config.yaml
arch: "transformer"
model: "sound classifier"
dataset: "synthesised imitations of 52 everyday sounds, one a clip"
train_examples: 39062
gain_aug_db: 10
time_shift_ms: 100
n_mels: 80
hop_length: 160
input: "log_mel"
spec_augment: true
win_length: 512
targets: ["sound"]
num_classes: 52
norm: "layernorm"
norm_position: "pre"
hidden_act: "gelu"
mlp_ratio: 2
head_dim: 48
fused_qkv: true
bias: "all"
qk_norm: false
parallel_block: false
inner_norm: false
moe: "top_k"
num_experts: 32
moe_every: 2
expert_mlp_ratio: 1
experts_per_token: 2
shared_expert: false
subsampling: 2
layers: 8
width: 192
positions: "conv"
pooling: "class_token"
loss: "cross_entropy"
residual_init: "none"
optimizer: "adamw"
learning_rate: 0.0026
beta1: 0.85
beta2: 0.99
eps: 1e-08
max_grad_norm: 1.0
cautious_weight_decay: true
max_steps: 8900
batch_size: 256
epochs: 58.3
lr_schedule: "cosine"
final_lr_fraction: 0.1
warmup_steps: 1780
weight_decay: 0.1
Rows from block 4 of a small sound classifier, named by matrix and row number. Rows with one number belong to one neuron. Each number is 200 + 40 x the weight over its row's rms, rounded and kept within 0 to 999. All counts start at 0. After the name is the row's rms in percent of the matrix's.
After each neuron's rows are labels from the 100 clips, of 14848, where the neuron reaches its highest value: "responds to" is what is common among them. Only what is clearly more common there than usual is listed. The data: synthesised imitations of 52 everyday sounds, one a clip. In brackets: how many of the 100.
# fc1: MLP up (model.blocks.4.mlp.fc1.weight, 384x192), inputs 0-191
# fc2: MLP down (model.blocks.4.mlp.fc2.weight, 192x384, transposed), outputs 0-191

fc1.145,107,201,248,142,141,277,190,206,226,190,227,127,170,188,195,136,216,145,224,234,245,204,234,200,256,213,220,271,266,181,258,191,235,189,207,133,216,213,229,209,216,190,228,163,126,207,179,248,192,236,176,247,203,215,162,235,112,252,233,198,177,185,92,203,236,227,177,224,216,122,200,170,227,256,239,204,173,153,202,175,221,272,220,136,204,196,95,168,164,196,219,256,119,248,180,247,218,217,188,221,162,189,224,195,210,191,198,243,201,212,229,169,164,152,202,92,180,191,109,227,188,163,145,215,169,191,181,177,181,258,135,160,231,267,301,218,164,253,227,134,220,196,234,182,185,195,241,188,171,255,118,264,194,211,226,169,110,156,168,226,245,183,233,211,207,186,257,229,154,210,207,184,211,225,201,229,170,132,211,194,217,273,179,181,223,303,208,232,160,179,236,185,156
fc2.145,116,216,161,160,199,198,97,187,210,170,255,144,264,113,211,238,182,236,169,194,181,150,245,169,228,233,136,233,165,243,193,214,217,155,247,123,173,199,209,176,221,202,220,185,172,177,170,197,238,185,170,235,174,123,148,225,183,256,156,228,223,188,150,208,203,215,162,214,181,141,231,201,224,237,209,223,199,255,236,189,196,186,132,209,196,174,233,168,133,173,189,195,131,116,149,231,281,182,126,206,216,199,213,222,201,205,225,151,219,223,186,177,174,157,230,141,225,178,229,229,163,212,203,215,275,144,93,280,319,227,284,243,153,137,241,232,205,247,198,252,188,158,202,188,202,209,207,186,167,274,167,188,221,134,217,226,221,228,224,145,251,261,110,224,234,135,276,194,264,228,212,213,233,231,226,170,195,140,207,263,192,230,201,193,228,138,249,238,216,253,177,229,152
responds to: nature (50); wind (33)

fc1.289,096,223,239,231,159,217,243,138,213,227,233,93,256,158,281,141,260,235,262,196,245,146,245,249,174,210,268,156,221,187,228,158,204,142,215,232,203,245,242,214,239,127,266,188,167,284,227,249,231,157,173,136,226,224,173,198,193,224,178,235,240,194,177,189,165,199,211,161,211,195,212,212,247,237,125,170,108,181,140,167,302,299,198,148,227,206,133,207,194,175,172,221,204,223,274,188,242,186,143,208,180,215,151,137,188,152,157,219,161,163,160,190,273,167,211,150,155,220,201,170,207,174,148,200,155,186,182,205,162,115,204,210,205,230,227,166,179,176,223,188,206,194,307,176,215,252,201,161,235,223,171,203,207,193,115,133,200,203,187,168,210,197,220,172,187,213,155,283,225,231,212,224,246,139,195,228,135,235,148,201,218,194,136,217,161,271,252,183,187,219,194,256,191
fc2.289,081,240,212,181,173,268,197,92,178,157,150,200,219,210,238,216,156,205,134,179,184,285,190,247,150,192,153,229,235,195,161,203,220,186,209,210,223,141,172,208,192,152,119,217,164,205,158,223,154,182,189,225,246,200,206,158,202,193,290,189,289,197,226,217,205,167,287,209,282,193,192,193,229,143,202,184,241,165,146,207,195,207,188,190,217,236,207,63,163,170,156,254,176,189,172,166,174,209,196,195,160,247,183,134,195,219,249,220,143,227,241,171,181,158,252,258,169,261,216,210,243,260,233,199,167,183,137,222,190,241,232,262,191,236,187,197,168,257,284,183,175,166,189,199,232,135,187,239,205,157,252,184,254,139,141,205,205,283,183,151,203,229,233,240,195,171,190,212,197,258,197,226,196,259,253,292,139,139,191,235,198,229,187,149,271,296,195,181,255,217,130,210,209
responds to: household (96); knocking (95)

fc1.315,102,154,118,189,205,161,205,196,229,142,202,250,215,236,235,219,232,200,185,185,167,173,208,146,212,128,214,247,249,131,224,159,202,172,257,227,243,212,219,225,160,182,219,176,197,228,193,201,184,206,291,197,224,253,130,161,193,218,175,156,212,273,192,164,189,224,207,248,205,181,197,173,245,161,164,191,173,162,171,243,195,199,177,218,259,200,148,266,226,190,255,260,180,237,160,221,217,169,266,198,153,178,179,204,196,189,185,217,205,180,120,194,102,189,161,190,155,214,170,225,192,247,200,217,203,271,244,193,168,98,248,188,242,257,283,232,242,123,246,173,182,205,288,129,186,190,234,228,203,312,206,263,156,176,170,219,245,102,150,213,263,165,254,239,143,165,242,199,148,194,153,216,176,166,191,259,159,190,201,139,171,211,196,183,230,325,232,177,157,204,232,266,217
fc2.315,099,217,214,184,277,202,202,209,265,181,169,201,249,187,231,147,249,183,151,117,208,206,186,177,234,203,206,216,191,149,110,160,216,150,160,180,212,152,145,263,174,119,220,227,186,237,279,213,256,216,172,216,161,240,224,213,151,200,136,198,199,231,144,178,172,214,120,215,232,222,242,151,210,223,195,291,167,173,215,190,177,207,194,121,228,254,250,229,150,215,209,206,124,222,262,192,260,127,249,71,201,165,173,189,210,221,192,189,210,185,164,214,238,278,213,230,224,242,231,178,161,220,159,198,156,214,165,211,222,195,201,230,306,186,256,243,214,107,177,96,163,230,260,212,176,196,230,242,214,235,197,240,216,166,248,193,236,207,202,309,237,161,216,217,174,128,192,197,142,189,222,234,113,208,154,189,243,183,162,218,239,152,244,195,224,266,226,223,176,226,199,196,188
responds to: nature (56); wind (53); footsteps (34)

fc1.13,095,177,214,215,159,230,257,208,171,171,221,166,236,166,211,205,184,231,158,233,159,159,232,323,156,194,120,232,239,191,301,135,216,188,180,207,168,140,261,171,218,141,222,165,209,321,217,161,269,185,158,268,191,210,222,202,233,198,244,196,212,156,217,148,102,189,188,238,200,126,188,210,148,176,133,194,181,255,183,207,162,201,249,192,228,221,142,221,188,111,235,194,186,297,217,211,246,162,157,139,212,246,190,160,194,257,230,196,264,160,239,127,172,212,177,152,238,210,255,284,234,181,181,160,260,212,210,202,217,256,212,126,244,219,194,179,217,157,170,245,240,201,202,197,188,208,224,244,211,214,172,181,156,165,161,104,221,181,138,248,213,181,179,231,279,223,192,232,197,189,155,174,225,268,162,228,216,212,219,165,172,183,243,155,235,210,237,198,134,186,210,153,138
fc2.13,096,188,222,196,231,214,284,197,225,226,170,297,202,182,181,218,178,176,263,243,226,214,193,241,194,107,201,207,230,192,229,161,284,227,197,147,209,178,151,221,175,198,202,153,164,265,158,179,243,198,206,212,224,205,156,187,241,247,248,150,152,191,193,234,200,149,226,94,227,138,168,171,174,177,90,227,141,224,182,235,245,231,118,259,200,173,174,227,153,216,224,181,231,246,207,173,134,193,196,219,259,203,174,175,135,185,270,124,151,176,128,216,227,142,144,208,150,219,239,231,171,217,228,200,204,174,185,189,153,241,237,241,237,212,171,250,183,290,226,231,214,206,305,240,171,231,230,247,208,127,201,167,114,178,162,186,158,213,251,181,288,217,193,217,240,191,228,275,233,119,231,242,207,189,184,192,211,274,265,276,177,196,177,238,192,209,185,184,177,144,182,202,202
responds to: nature (69); stream (42)

fc1.342,103,189,175,167,136,214,257,132,205,185,163,236,190,137,198,194,177,137,165,120,148,238,208,194,223,99,215,215,215,202,198,267,225,184,243,283,200,190,211,213,192,209,191,217,182,166,205,231,219,180,266,192,201,237,147,225,200,168,244,151,267,269,165,149,126,200,184,202,272,210,205,140,276,189,169,178,170,174,134,173,208,177,197,193,277,278,146,280,271,181,236,258,237,261,219,234,207,265,158,179,193,182,230,224,233,237,212,198,168,144,130,225,203,186,185,205,141,224,201,119,171,226,216,191,226,163,227,170,142,176,214,258,265,298,320,217,194,244,132,176,193,258,252,163,201,200,209,124,239,267,210,187,208,125,201,238,238,202,221,235,185,200,190,185,189,91,218,200,237,225,208,202,210,221,213,250,150,159,184,228,205,230,254,205,227,237,190,170,156,173,153,209,199
fc2.342,107,195,216,264,216,159,159,173,250,198,195,218,213,238,181,133,204,313,173,227,219,139,127,177,284,140,239,208,180,181,231,143,226,109,158,232,180,208,161,170,155,135,183,174,196,244,290,95,267,228,192,189,206,222,183,211,200,162,228,192,173,236,214,216,213,206,189,231,198,165,186,254,141,126,192,224,244,185,199,229,165,195,277,229,196,266,208,273,243,192,212,124,205,229,201,275,207,200,209,209,235,192,197,195,150,197,219,173,213,222,225,211,192,225,206,131,245,121,226,265,186,240,207,217,171,214,98,205,183,178,116,175,251,156,175,246,210,137,209,178,149,173,262,224,123,217,243,203,252,192,205,272,194,247,193,256,167,82,164,235,213,181,188,199,143,251,242,207,186,176,193,175,252,126,137,196,220,195,225,220,229,160,208,263,133,191,246,175,200,206,209,202,200
responds to: nature (60); wind (58)

fc1.267,100,198,135,198,206,242,213,120,275,248,146,180,142,167,214,156,224,91,169,216,190,161,175,226,238,247,234,187,176,228,180,277,169,169,198,205,205,207,201,226,268,229,250,125,263,214,257,246,233,188,207,153,224,168,207,185,206,170,129,148,163,208,231,236,178,223,163,169,221,188,160,100,188,200,208,171,141,172,255,250,268,263,181,163,226,137,194,179,206,224,269,217,153,204,213,209,199,157,186,216,190,262,194,242,207,209,205,223,164,143,91,248,163,245,231,147,194,224,243,151,175,206,141,224,209,287,187,168,238,192,214,211,99,157,254,235,204,274,155,156,280,238,199,177,171,189,192,178,111,240,210,180,156,141,263,177,208,241,204,153,173,239,171,180,238,187,153,199,163,109,266,217,207,204,214,249,181,223,235,220,190,188,224,152,162,177,161,207,153,208,256,211,185
fc2.267,096,146,248,188,170,189,187,225,294,235,177,165,227,231,162,200,190,233,250,177,195,190,152,168,221,217,186,283,149,234,247,184,111,142,130,260,158,210,218,175,157,155,234,205,242,203,247,204,204,199,248,230,214,324,248,236,158,158,169,214,228,182,196,170,198,165,229,252,186,183,205,143,201,167,191,238,173,211,184,255,196,241,200,142,238,227,162,168,120,181,217,164,195,111,185,329,251,216,217,158,178,207,208,166,124,174,142,205,239,172,136,136,143,185,262,202,217,150,247,188,165,245,161,230,187,241,192,139,214,132,162,184,217,192,238,189,177,228,141,92,129,291,155,180,135,196,276,191,189,210,182,225,179,189,265,284,179,176,169,216,228,172,190,175,203,252,201,153,190,262,210,257,230,171,200,195,195,225,177,197,192,212,225,259,229,206,230,240,211,223,217,207,159
responds to: household (75); creak (43); doorbell (32)

fc1.34,106,250,195,188,163,214,196,200,145,214,177,183,170,183,164,158,224,284,269,201,197,197,285,215,218,182,225,191,232,137,188,199,260,203,177,196,195,156,204,157,236,160,118,158,216,218,150,259,246,170,128,218,221,210,147,128,203,157,267,213,196,173,166,138,226,235,116,190,154,167,184,223,212,210,170,219,177,185,207,252,192,304,233,190,264,247,187,182,159,202,205,205,198,216,249,196,186,205,195,200,262,209,267,172,204,220,285,113,221,239,223,181,225,183,116,192,160,228,164,222,97,181,207,139,200,228,184,129,204,193,230,194,194,213,246,93,175,182,193,210,184,266,230,250,232,191,304,280,188,214,126,147,181,218,182,175,151,90,201,211,218,205,219,231,184,219,197,237,229,193,168,143,259,233,232,172,148,203,216,67,259,170,186,152,191,201,200,235,218,201,198,189,193
fc2.34,107,232,244,195,192,207,237,144,178,249,175,231,184,256,196,126,261,183,235,116,185,253,303,225,207,202,183,108,169,225,213,244,183,209,174,237,180,166,113,234,228,146,149,177,195,276,186,185,230,224,209,230,211,188,181,171,147,208,226,207,207,233,174,159,132,220,239,203,214,179,157,209,215,223,167,241,179,178,155,184,267,211,146,160,237,211,115,201,171,208,240,174,119,149,254,216,188,212,203,158,234,176,246,162,238,152,262,159,236,157,231,193,152,181,192,215,197,129,228,172,181,191,193,200,203,272,166,174,164,226,197,215,244,285,274,259,212,209,224,144,211,291,195,174,181,146,230,261,271,221,153,192,231,158,246,202,237,178,214,216,268,206,217,126,147,206,158,241,101,210,312,226,182,192,208,126,174,216,291,162,256,170,192,187,209,179,196,212,229,249,204,248,198
responds to: household (98); typing (90)

fc1.90,103,216,169,237,159,229,178,220,175,261,164,212,204,209,247,144,184,246,270,254,209,97,176,185,217,162,264,296,174,246,207,172,239,271,204,205,176,113,179,221,225,207,220,187,192,277,177,230,193,137,143,165,185,219,192,199,177,171,128,196,170,168,188,160,216,166,162,246,169,160,197,192,205,220,191,247,128,183,183,224,188,262,219,171,293,165,159,117,209,181,211,188,160,280,165,222,176,151,167,261,235,219,163,193,148,235,202,199,185,147,199,154,175,145,197,114,175,211,224,254,202,231,212,236,136,127,177,220,194,179,187,158,188,166,193,163,284,237,169,186,192,261,214,225,192,266,203,240,137,247,159,239,144,197,215,236,131,188,180,205,300,218,231,219,235,136,276,187,241,262,228,149,192,236,128,250,153,169,209,216,220,201,256,216,182,289,232,202,186,141,232,217,219
fc2.90,111,212,98,207,227,183,221,204,236,242,223,244,251,229,172,228,153,188,182,162,194,175,211,204,247,181,167,159,233,161,233,201,246,151,222,190,199,141,192,232,202,240,227,183,126,205,220,302,223,194,171,241,134,168,150,249,174,218,163,179,187,208,212,168,129,296,147,167,192,143,204,137,270,219,156,126,166,196,163,205,214,151,159,221,132,164,192,224,219,203,229,186,187,237,191,199,284,204,204,178,210,163,202,258,186,201,195,187,234,202,175,187,97,187,214,222,289,230,242,219,151,179,225,167,220,222,203,283,232,135,237,183,226,150,243,229,263,124,178,237,234,147,188,206,239,177,209,192,187,274,211,199,188,186,292,232,312,229,240,193,291,216,192,189,174,260,221,198,152,123,173,183,215,222,206,204,174,296,194,185,208,207,182,196,279,210,160,186,161,100,217,225,263
responds to: nature (49); water drop (48)

fc1.62,104,153,149,168,167,216,221,238,163,262,152,152,234,267,225,232,231,243,253,188,270,137,172,130,144,264,235,217,137,177,217,248,218,157,177,220,237,206,208,207,225,151,181,188,183,169,148,183,145,151,165,190,234,175,205,191,218,224,199,205,180,247,216,153,145,190,216,240,234,189,207,254,223,179,192,156,114,242,95,192,193,301,223,220,178,171,187,210,260,220,201,229,222,166,175,196,253,161,180,259,160,192,197,201,199,170,115,261,185,130,141,144,198,220,182,195,200,201,170,181,264,194,147,190,216,165,159,132,232,172,226,190,269,180,196,154,110,227,239,139,285,181,184,177,270,178,183,221,194,106,251,246,233,270,127,286,160,192,200,184,216,176,222,214,156,273,214,216,255,183,247,255,257,174,229,223,207,259,214,242,172,218,211,234,138,246,201,221,162,229,166,239,197
fc2.62,114,176,140,217,245,185,252,164,159,137,199,233,225,192,219,259,237,229,116,218,245,119,211,201,186,206,181,185,252,157,208,185,279,235,147,143,172,213,176,215,198,210,188,230,227,238,183,263,203,186,143,202,211,164,213,218,157,246,146,223,122,216,176,187,273,201,224,222,215,189,180,253,241,183,290,243,83,160,203,188,277,150,218,178,206,121,150,225,191,173,281,231,174,171,228,115,200,237,161,198,271,283,141,216,217,229,186,140,183,184,222,138,250,263,207,176,177,253,199,113,110,166,182,250,225,237,180,210,200,173,177,226,211,218,170,242,229,229,256,237,187,176,159,171,181,161,155,228,188,261,140,235,187,161,178,203,138,219,167,196,194,202,127,265,173,280,209,224,266,155,167,202,223,183,194,289,163,237,149,197,190,166,237,156,231,201,194,250,222,189,215,203,170
responds to: household (86); reverberation (71); text has "reverberant" (71); knocking (59)

fc1.190,102,188,268,238,147,255,168,230,218,273,226,106,255,209,186,251,231,214,246,230,267,151,166,206,188,242,182,175,184,218,272,173,260,149,212,209,148,218,183,192,204,217,105,173,141,205,264,165,224,232,230,209,238,266,200,221,139,193,213,166,196,283,227,211,251,194,175,181,170,182,169,205,151,212,167,129,210,225,110,217,266,199,281,203,169,223,161,192,224,244,170,214,180,264,200,217,230,264,223,240,193,201,230,166,214,143,196,163,209,207,198,166,123,142,192,107,192,201,219,282,245,206,152,185,191,230,112,150,203,182,167,199,189,236,196,258,202,174,238,189,233,161,217,186,165,191,188,235,140,227,166,288,139,224,131,185,155,183,170,193,205,269,184,169,176,260,195,179,150,175,276,192,184,130,199,119,226,201,184,233,185,152,166,237,146,192,281,238,132,212,228,249,191
fc2.190,100,215,217,205,266,208,225,186,228,183,268,214,133,215,209,159,227,142,188,191,187,152,155,243,231,96,146,211,229,106,255,156,200,161,209,159,221,188,246,207,226,211,176,220,163,219,199,216,190,213,172,167,199,205,228,162,210,235,199,217,262,209,212,180,192,188,189,239,198,216,164,249,159,177,149,197,113,139,158,175,232,196,240,186,213,186,243,203,249,223,181,266,281,224,165,163,214,231,194,188,171,250,186,173,191,126,246,150,194,181,263,203,191,178,163,243,183,233,98,178,201,210,270,155,204,135,171,208,175,259,184,205,282,279,136,212,185,115,211,171,191,150,201,185,223,94,231,196,230,217,252,197,175,85,160,200,264,170,220,180,245,194,171,170,261,292,264,215,162,198,181,218,260,164,131,171,185,272,186,223,277,175,184,237,209,229,178,166,157,175,113,257,194
responds to: machines and effects (53); whoosh (46); footsteps (28)

fc1.81,108,273,242,259,150,174,212,206,229,212,314,194,205,176,186,264,208,129,176,197,213,179,100,163,217,146,294,201,174,197,231,140,215,151,253,73,226,254,205,238,193,160,172,226,215,174,237,201,205,200,198,172,212,215,216,218,165,183,140,179,294,208,234,146,233,132,143,131,218,192,288,194,196,164,174,160,174,178,120,160,264,210,210,212,175,202,165,261,216,211,193,153,202,222,240,223,259,226,211,227,248,195,178,196,109,148,178,238,201,186,169,186,203,144,217,190,180,202,168,146,247,232,239,181,203,185,156,226,214,193,200,187,235,203,172,249,277,201,241,159,206,237,200,254,205,237,185,208,206,203,226,240,227,122,198,205,195,188,240,228,213,247,222,203,186,196,182,184,207,183,224,257,209,123,259,192,135,194,124,217,224,261,93,233,225,185,269,194,170,161,192,309,253
fc2.81,109,255,186,161,219,244,249,205,136,264,202,246,168,142,172,158,152,166,221,224,204,174,222,316,241,142,213,257,137,122,202,161,219,184,247,158,231,166,199,187,225,210,145,171,123,202,203,326,188,300,171,246,187,150,164,237,250,224,229,191,186,174,135,253,178,239,185,178,301,219,211,169,163,271,172,155,186,209,224,156,239,170,177,181,238,233,167,169,168,269,160,252,200,204,242,192,162,196,168,191,199,236,241,199,178,166,157,139,227,231,257,185,230,172,183,218,189,148,164,157,153,174,188,172,178,226,217,172,204,257,214,200,173,183,160,179,228,252,169,276,228,252,177,226,175,222,199,207,198,201,193,181,238,189,224,80,177,256,245,161,191,253,180,185,268,160,254,164,188,145,224,215,161,236,228,165,234,188,265,275,228,206,217,221,123,234,214,199,132,240,166,203,148
responds to: household (53); coin spinning (27)

fc1.92,100,177,195,189,153,214,268,185,161,243,281,221,134,232,176,214,177,134,216,183,230,194,188,165,220,158,276,150,202,182,180,151,216,182,152,232,202,171,217,219,161,259,237,230,229,277,169,91,206,144,269,120,162,186,193,239,223,239,167,185,204,226,219,135,161,162,194,226,210,198,187,222,175,221,193,201,136,191,207,223,188,242,178,227,206,263,169,259,215,271,225,250,215,187,211,156,147,179,265,204,213,128,195,177,247,227,125,225,175,177,231,303,173,224,219,212,136,191,225,169,231,160,199,225,181,133,217,151,171,159,201,109,246,248,212,237,243,153,234,209,216,214,245,189,201,233,211,251,257,185,203,265,142,163,170,212,190,232,149,256,295,215,173,220,221,115,186,201,133,208,246,176,183,61,194,230,220,151,162,155,216,143,186,219,210,245,164,160,160,178,166,201,256
fc2.92,098,153,157,253,236,202,168,233,149,225,303,177,190,158,177,193,276,196,169,241,289,195,186,198,213,111,183,205,249,149,231,239,268,163,173,172,201,194,243,215,258,182,229,183,140,283,260,207,203,209,171,153,231,182,227,204,210,197,146,196,100,249,198,185,170,219,139,217,182,186,173,204,171,196,179,231,191,140,172,192,184,158,211,188,128,203,270,255,185,171,214,220,254,235,213,161,183,241,171,162,243,229,141,208,222,243,255,173,227,177,203,228,255,242,105,244,229,179,196,284,229,214,166,146,262,114,153,190,200,269,221,196,258,221,223,264,212,145,142,246,199,185,234,226,254,194,234,212,237,249,230,178,254,204,150,75,202,194,185,258,186,153,190,219,180,181,247,230,201,166,192,255,227,274,176,145,233,193,173,245,244,152,152,201,166,174,226,242,178,139,162,209,226
responds to: machines and effects (95); car passing (85)

fc1.117,088,176,136,165,180,218,178,153,230,157,153,215,197,233,213,247,238,182,174,292,145,183,149,287,176,153,171,216,200,168,190,127,214,250,198,148,236,218,205,234,192,121,294,133,246,153,153,257,181,207,190,193,242,208,156,269,187,153,215,239,239,165,150,204,186,126,210,284,150,119,225,223,197,260,257,214,185,223,214,277,193,239,151,114,276,188,170,226,174,190,274,273,174,232,124,217,237,192,226,207,224,288,243,226,200,222,163,214,242,204,151,191,153,251,234,196,179,176,185,211,142,225,139,141,173,201,183,117,239,262,157,236,225,172,153,191,113,196,212,179,286,203,220,210,157,199,272,176,183,207,178,165,110,245,188,203,164,236,194,187,236,187,190,214,261,207,210,247,175,268,192,199,223,229,190,224,226,211,192,196,169,231,185,188,232,197,162,176,237,165,194,162,176
fc2.117,086,249,198,240,236,234,184,332,214,139,191,245,269,110,225,178,178,160,234,256,158,226,210,267,187,184,182,260,168,154,193,244,201,168,166,139,174,218,241,271,183,193,177,221,204,201,178,215,197,181,135,92,246,189,156,192,194,187,216,258,273,150,185,207,213,256,164,153,141,210,211,209,154,211,191,204,158,242,256,298,216,191,204,183,210,126,199,197,193,225,225,208,248,195,213,128,181,235,153,201,254,181,179,179,116,188,193,125,142,220,214,174,234,215,150,169,137,210,182,225,217,257,189,229,193,178,149,234,216,217,295,181,209,203,174,180,100,241,185,212,249,164,233,247,254,212,199,177,173,120,231,236,191,110,200,229,206,194,299,171,159,197,186,237,228,170,148,222,272,188,212,205,131,148,188,182,205,224,190,284,222,186,249,184,162,190,193,140,199,211,177,247,209
responds to: machines and effects (96); explosion (95)

fc1.276,098,141,261,200,189,173,140,161,221,292,241,151,262,296,253,168,204,233,122,130,207,295,248,160,112,230,174,124,218,220,198,205,231,211,161,220,143,245,176,189,182,200,208,221,174,276,228,153,244,181,184,185,244,244,240,191,115,166,266,206,220,230,215,155,233,216,146,152,98,146,213,236,209,232,203,277,221,148,160,183,173,179,215,206,294,226,208,153,194,152,208,169,236,179,234,185,316,189,189,200,215,218,234,182,170,215,204,180,212,184,215,125,173,176,179,116,238,198,180,207,201,246,200,221,219,162,234,242,187,213,225,224,182,189,196,197,158,182,210,270,186,243,216,123,181,214,206,196,200,287,188,248,150,156,139,230,218,90,147,167,224,186,213,192,180,179,238,186,169,195,244,233,236,171,204,177,208,188,193,197,257,240,181,197,174,196,232,123,212,264,244,191,242
fc2.276,094,253,133,179,137,163,189,176,230,187,161,147,264,270,162,196,178,213,132,199,204,234,282,102,197,272,172,145,288,185,213,246,183,231,231,210,210,216,222,171,228,236,146,201,227,130,170,169,220,208,227,204,198,168,188,131,164,218,201,187,243,260,223,214,184,181,179,186,244,187,136,216,255,148,218,198,187,188,184,182,187,210,207,194,151,199,130,202,258,213,174,194,174,161,163,226,231,260,177,190,168,195,226,183,201,174,172,251,185,300,115,236,178,212,173,247,149,246,215,178,179,177,215,190,222,213,206,178,229,90,215,204,228,184,250,192,180,161,199,249,164,127,158,125,218,169,127,211,245,195,226,232,172,163,153,203,242,204,177,194,229,277,157,224,162,307,200,206,269,234,227,201,250,227,289,240,247,229,189,224,77,210,216,219,258,201,149,134,221,174,197,242,269
responds to: nature (35); water drop (31)

fc1.288,101,234,245,182,213,199,167,196,180,204,250,191,244,141,230,191,200,166,208,158,220,145,237,243,267,152,189,217,276,131,218,182,204,178,163,103,200,222,182,256,201,192,170,153,203,227,210,209,217,195,212,236,198,183,140,236,213,226,167,239,178,189,86,236,219,211,158,267,240,146,167,143,221,275,239,184,154,163,208,232,268,235,181,165,152,184,108,216,159,234,158,216,144,259,175,204,214,160,198,230,203,159,280,260,248,220,266,126,205,194,188,226,186,194,181,139,219,145,188,180,175,198,201,225,281,201,168,252,143,154,222,220,180,168,246,309,258,187,226,206,204,251,217,154,174,199,192,213,152,278,237,265,156,138,208,156,133,167,153,164,218,258,187,197,178,175,258,284,159,229,265,212,214,197,241,153,133,226,181,164,174,250,175,189,173,235,209,227,164,140,211,193,120
fc2.288,106,223,166,227,187,155,149,224,155,186,188,164,168,193,265,213,207,202,170,193,210,196,251,103,258,120,139,286,186,182,222,194,195,160,248,233,198,184,200,169,156,195,285,238,188,115,191,165,214,133,185,238,136,223,150,202,149,200,182,225,275,245,156,177,158,212,195,269,227,147,244,170,181,190,216,203,162,241,194,203,163,229,182,213,214,207,332,233,167,189,255,196,181,131,154,281,275,178,201,227,163,165,189,191,182,203,170,230,243,216,164,248,159,170,265,144,170,212,193,187,156,228,222,199,236,119,111,244,316,190,240,133,196,232,249,221,204,190,228,191,225,181,233,159,210,258,161,186,208,217,186,227,216,156,248,330,216,214,198,189,195,177,96,238,234,161,235,191,249,198,199,222,196,188,168,188,167,188,192,210,197,273,264,225,186,220,254,245,181,220,201,178,167
responds to: machines and effects (84); electric buzz (60)

fc1.68,100,175,233,139,143,212,246,218,236,248,179,208,181,154,186,239,191,133,178,165,255,227,239,201,238,201,187,232,212,231,250,242,231,178,169,250,225,147,171,265,141,183,222,208,221,207,147,243,169,177,252,122,192,164,191,187,163,205,216,209,219,274,166,198,140,155,227,153,191,152,185,182,245,241,207,187,171,82,162,229,213,192,204,171,189,223,220,253,233,225,201,263,220,227,205,205,193,212,174,152,183,154,241,215,243,189,168,209,206,121,132,234,192,174,229,162,129,198,209,208,189,257,210,247,145,182,241,152,185,134,167,136,267,293,285,217,153,209,199,144,246,242,269,198,191,187,235,142,190,150,193,235,245,94,211,165,212,214,197,218,295,165,237,212,222,100,187,200,190,201,236,217,179,141,193,253,234,161,145,180,206,205,170,210,274,302,155,129,170,130,184,223,170
fc2.68,102,200,188,295,189,188,78,220,181,270,308,210,270,189,145,178,240,208,159,226,221,210,218,169,186,192,217,193,279,184,193,196,206,128,194,175,194,152,152,219,184,226,240,235,237,185,274,80,250,272,125,223,277,267,189,151,163,233,158,176,180,229,234,188,211,142,172,225,89,170,159,151,175,153,191,250,218,134,235,205,143,196,167,213,226,185,221,242,189,185,231,135,198,216,226,196,268,190,202,203,249,202,197,255,154,208,252,192,149,230,198,199,166,264,144,184,238,193,228,229,120,260,214,194,232,201,139,236,253,200,242,163,234,162,178,252,202,211,192,205,165,177,284,249,165,227,287,216,215,258,222,213,218,213,170,245,178,137,176,237,191,165,190,215,225,206,240,196,194,196,171,156,213,183,177,190,247,197,222,180,200,126,206,170,211,140,230,174,172,281,156,177,193
responds to: nature (56); wind (53); mooing (28)

fc1.166,089,200,282,241,222,157,232,208,188,221,230,205,203,207,166,243,246,166,228,156,167,228,191,282,210,229,264,229,170,174,195,167,249,131,202,126,229,191,108,194,222,131,185,219,218,210,203,273,273,166,192,115,247,209,174,229,127,280,109,204,192,220,213,157,178,211,174,175,191,235,242,189,227,202,182,161,117,157,156,234,223,204,234,157,228,208,170,205,207,186,208,235,174,224,238,104,240,171,194,179,185,226,196,231,160,167,174,190,250,158,118,146,215,202,150,170,182,194,197,154,184,268,163,239,219,232,122,178,157,179,148,226,165,160,221,245,180,194,198,215,193,196,300,219,185,232,263,230,211,219,185,251,224,229,211,193,185,169,224,202,232,178,169,189,258,176,177,244,222,157,213,213,265,103,213,255,187,285,189,171,154,214,165,231,184,256,252,89,114,221,176,268,263
fc2.166,076,208,142,133,301,177,269,175,87,203,233,229,230,152,84,229,244,152,209,232,214,173,144,249,146,220,250,176,216,236,207,251,199,228,185,200,250,190,202,224,314,177,173,164,204,235,235,229,221,235,230,285,99,201,197,236,244,211,127,168,130,193,173,272,178,214,250,173,95,166,173,159,246,188,218,165,175,232,220,167,156,194,187,213,139,211,168,192,223,252,157,211,250,206,211,175,214,204,223,200,215,206,199,254,174,124,166,218,222,215,250,246,198,216,174,259,243,165,222,153,218,205,191,190,187,214,257,179,175,136,170,158,209,169,249,235,288,191,121,180,226,188,145,220,233,183,222,180,188,210,169,171,224,232,214,128,262,250,260,219,261,181,236,247,182,185,196,193,193,192,233,201,160,218,181,125,206,181,189,153,172,179,212,182,199,136,148,241,162,149,180,135,223
responds to: machines and effects (93); laser zap (76)